From a checkpoint of a small segmentation model.
Model: 3.8M parameters, 48-pixel images, activation silu, widths [96, 192, 288].
Training: soap at rate 0.002, 38200 steps, batches of 64, held-out accuracy 98%.
Data: trained on rendered scenes of coloured solids on a plain floor, 195000 training examples, 12.5 epochs.
Rows from block 3 of a small segmentation model, named by matrix and row number. Each number is 128 + 32 x the weight over its row's rms, rounded and kept within 0 to 255. All counts start at 0. Numbers have three digits each.
After each channel's rows are labels from the 100 images, of 14976, where the channel reaches its highest value: "top examples" is what is common among them. Only what is clearly more common there than usual is listed. The data: rendered scenes of coloured solids on a plain floor. In brackets: how many of the 100.
# conv: 3x3 conv (model.mid.1.conv.weight, 288x288x3x3, each kernel summed), inputs 0-71

conv.243:148101089085116151110163121123106100121130119135123168118107159086178170113147103122088049129101074146123143110103069082071140095128121118110052144119116124121068168173150116088143104148112096107154107111140093102167
top examples: wedge (78); light from the left (50); largest object: wedge (41)

conv.122:149065144094160131194151129126110109138102166174135156111121106089098087136048083133095141106122059092066080100114115203189109125102122149077113113093124109119125116130152098108133140118140048134128095136149070170105
top examples: torus (59); largest object: torus (48)

conv.98:101169120148118117100135142098126090141118072155113106127227122106076070137132128088134117136141205109107176132133095083087108077083075165073107112165134090084140101165166109085185195173097093114106167089141106157155
top examples: wedge (56); largest object: wedge (32)

conv.215:152138110143118151128104133126144077113109148071131134140165129111174123103166184136139146110134128082114136105112189098085136115163069214099145099176084144068088154100122060130149141132098092109131126129137177189134
top examples: light from the right (60); grey object (57); count: five (51); white object (45)

conv.202:139133117112088073165154107113103131192115109145083151138139140148115185160184107076133141133139145144092171117106093146092164154124071112157120128163083041122128150161146084183133120119150139140124181075182123066071
top examples: cog (45); largest object: cog (33)

conv.3:085098105139098195132160110124129098230121106132119146067143095109166213096053102122136161173100168094116136143151178125115121118153097107144147153123161150128096109095103088127135129185123078132127154182145170099087
top examples: cog (100); largest object: cog (88)

conv.136:148103110106106115105181126099099126107112132167103133145079105121108059174139106102142135078067133130083146171091185135159049125097097185098159130113119121070054100138066146145111078117120178157110118126094119112106
top examples: light from the left (58); count: five (43); tube (31); cylinder (30)

conv.159:130103153146092096108139044140181161231126094068089134113175142090154123148149061166141165173097133154117126096159039114155177092105072126111103121164173128123125133102131155146125163102145092085118092142132219099170
top examples: cog (57); jack (46); largest object: cog (44); largest object: jack (27)

conv.247:116058126119117135143126098087155106139160102123105138132164104131088173110144117132154070107158125114091154130222091061103090120120158097098114141103145144162175154106108143192154122078157129142168101065102172136141
top examples: wedge (45)

conv.82:113083031076101115137118129136138107128135197118130109130067090115122111159097108155162107156170161088094111123118148140149071110136076145092105118104139171117139117076113085144163129110192098109104109144109173159141
top examples: count: five (41); spring (40); largest object: spring (27)

conv.70:165128123176121153174147090123125083134129118126112097045157132106095160135162109105101125116173096156116093130132133151112098091165124083109149181118145131170161115169132025145137109113071134123080175137109148119141
top examples: light from behind the camera (84)

conv.86:111110138112139127159085164091105102152136105095131152127126125115143143121110161078137087133141132146141125143082188110129099116145121153080111147065141118108135168087133113130113102227133070083075173137086079137147
top examples: light from the right (68); white object (50); count: five (45); wedge (33)

conv.18:114179149138132110158094120079126129117114117078126121033153167102157101108128176143113165085121169092111121101160101133116059092076137085090109101082155169150146093081146141090149132115089149115110178085093119134177
top examples: light from behind the camera (63); chain link (43); spring (33); torus (28)

conv.131:155119140097172143136137096121097136141098184157101128128123142129116160143112081127144087120149163178082126128134127156148102111118078109085158105078142119126187164126149110158142161134098071139121119071160124199149
top examples: wedge (54); cone (39); largest object: wedge (32)

conv.9:172110150091094128125125161142125098080145134140072120077134130120133146078090157159178152027136134105146123114208152080112079099117180119043188151093136183044125156100088148122123084134079101098047141114086174189128
top examples: count: five (47); jack (37); cylinder (30)

conv.28:131118153072162148081082119123086106160106120126152105113095169154117091115133160129133150093114112145117169106091061070146085129154061085101139204103127104112188096108160126142091167127100107134067109124123088139147
top examples: light from behind the camera (92); count: five (44)

conv.206:116191155118105086155112079135131146092124089132131086113137084077111063093190122158097137130124152120118103103163108095089157142040137100119100125166164133113127144113088151144194129109149116173128100118135122084144
top examples: light from the left (50); egg (30)

conv.140:110147108109060182135103137129154175132116115100113151148144130085108128183108150108086164118136130125053196148118114142083070161124120107148092054136106113106082113125099130055120116178129123158155153113097134108187
top examples: wedge (50); pyramid (28)

conv.183:135101078189119085154112125108129097135104124173167127116121127142129152097146079086067130156147090133056076134119170093152136195089140101091105155127136086108180072175113133102123091098171077120131116140065090097112
top examples: torus (69); largest object: torus (45); chain link (32)

conv.105:117090119144081136104113094083138128225128120083064088110143151132155141102122110121073096084109152120074155101131116088121103157107130078081096103111197116157119143112132120107099097173096116130124159106116130117120
top examples: cog (93); largest object: cog (85)

conv.83:165159102153117114127121108089124122093149178085108087148153162103116096185135050120102113099102162151175133147144163144089078137117129193204121105130160106144132158106093168115081057168157143121135151120103140054131
top examples: torus (50); chain link (29)

conv.258:130104115135123100102116085161093138193125115090062127151114137161144138149178081147103169140091084131096032091098127091132127113177059162176114101123129108117107105095039105139144130083093118129163140123170130205100
top examples: cog (47); count: five (41); largest object: cog (37); capsule (32)

conv.88:108106084171124052165140136124100094082101209099162099148091069126234203121172100099119111145095096120091175161107133116173099098124137127115154136110139110163062114060137091113104070116129121123107098158105112152131
top examples: wedge (50); twisted bar (41)

conv.14:142120104122084140169156120138118110137137166119064145117169112147140165134059069171119107154129150105090153114119134098153092091111108176114159163157086138084087130069081107130118104150144065087086156122103130153068
top examples: light from the left (91); dome (71); largest object: dome (49)

conv.23:126138096112137198087188133130145131086141134056145125092089151117121138098108115113100095176146112066141141120124136118126109120189104143097169183148140148083123085135054125156167132141163088084095091074094162142122
top examples: count: five (52)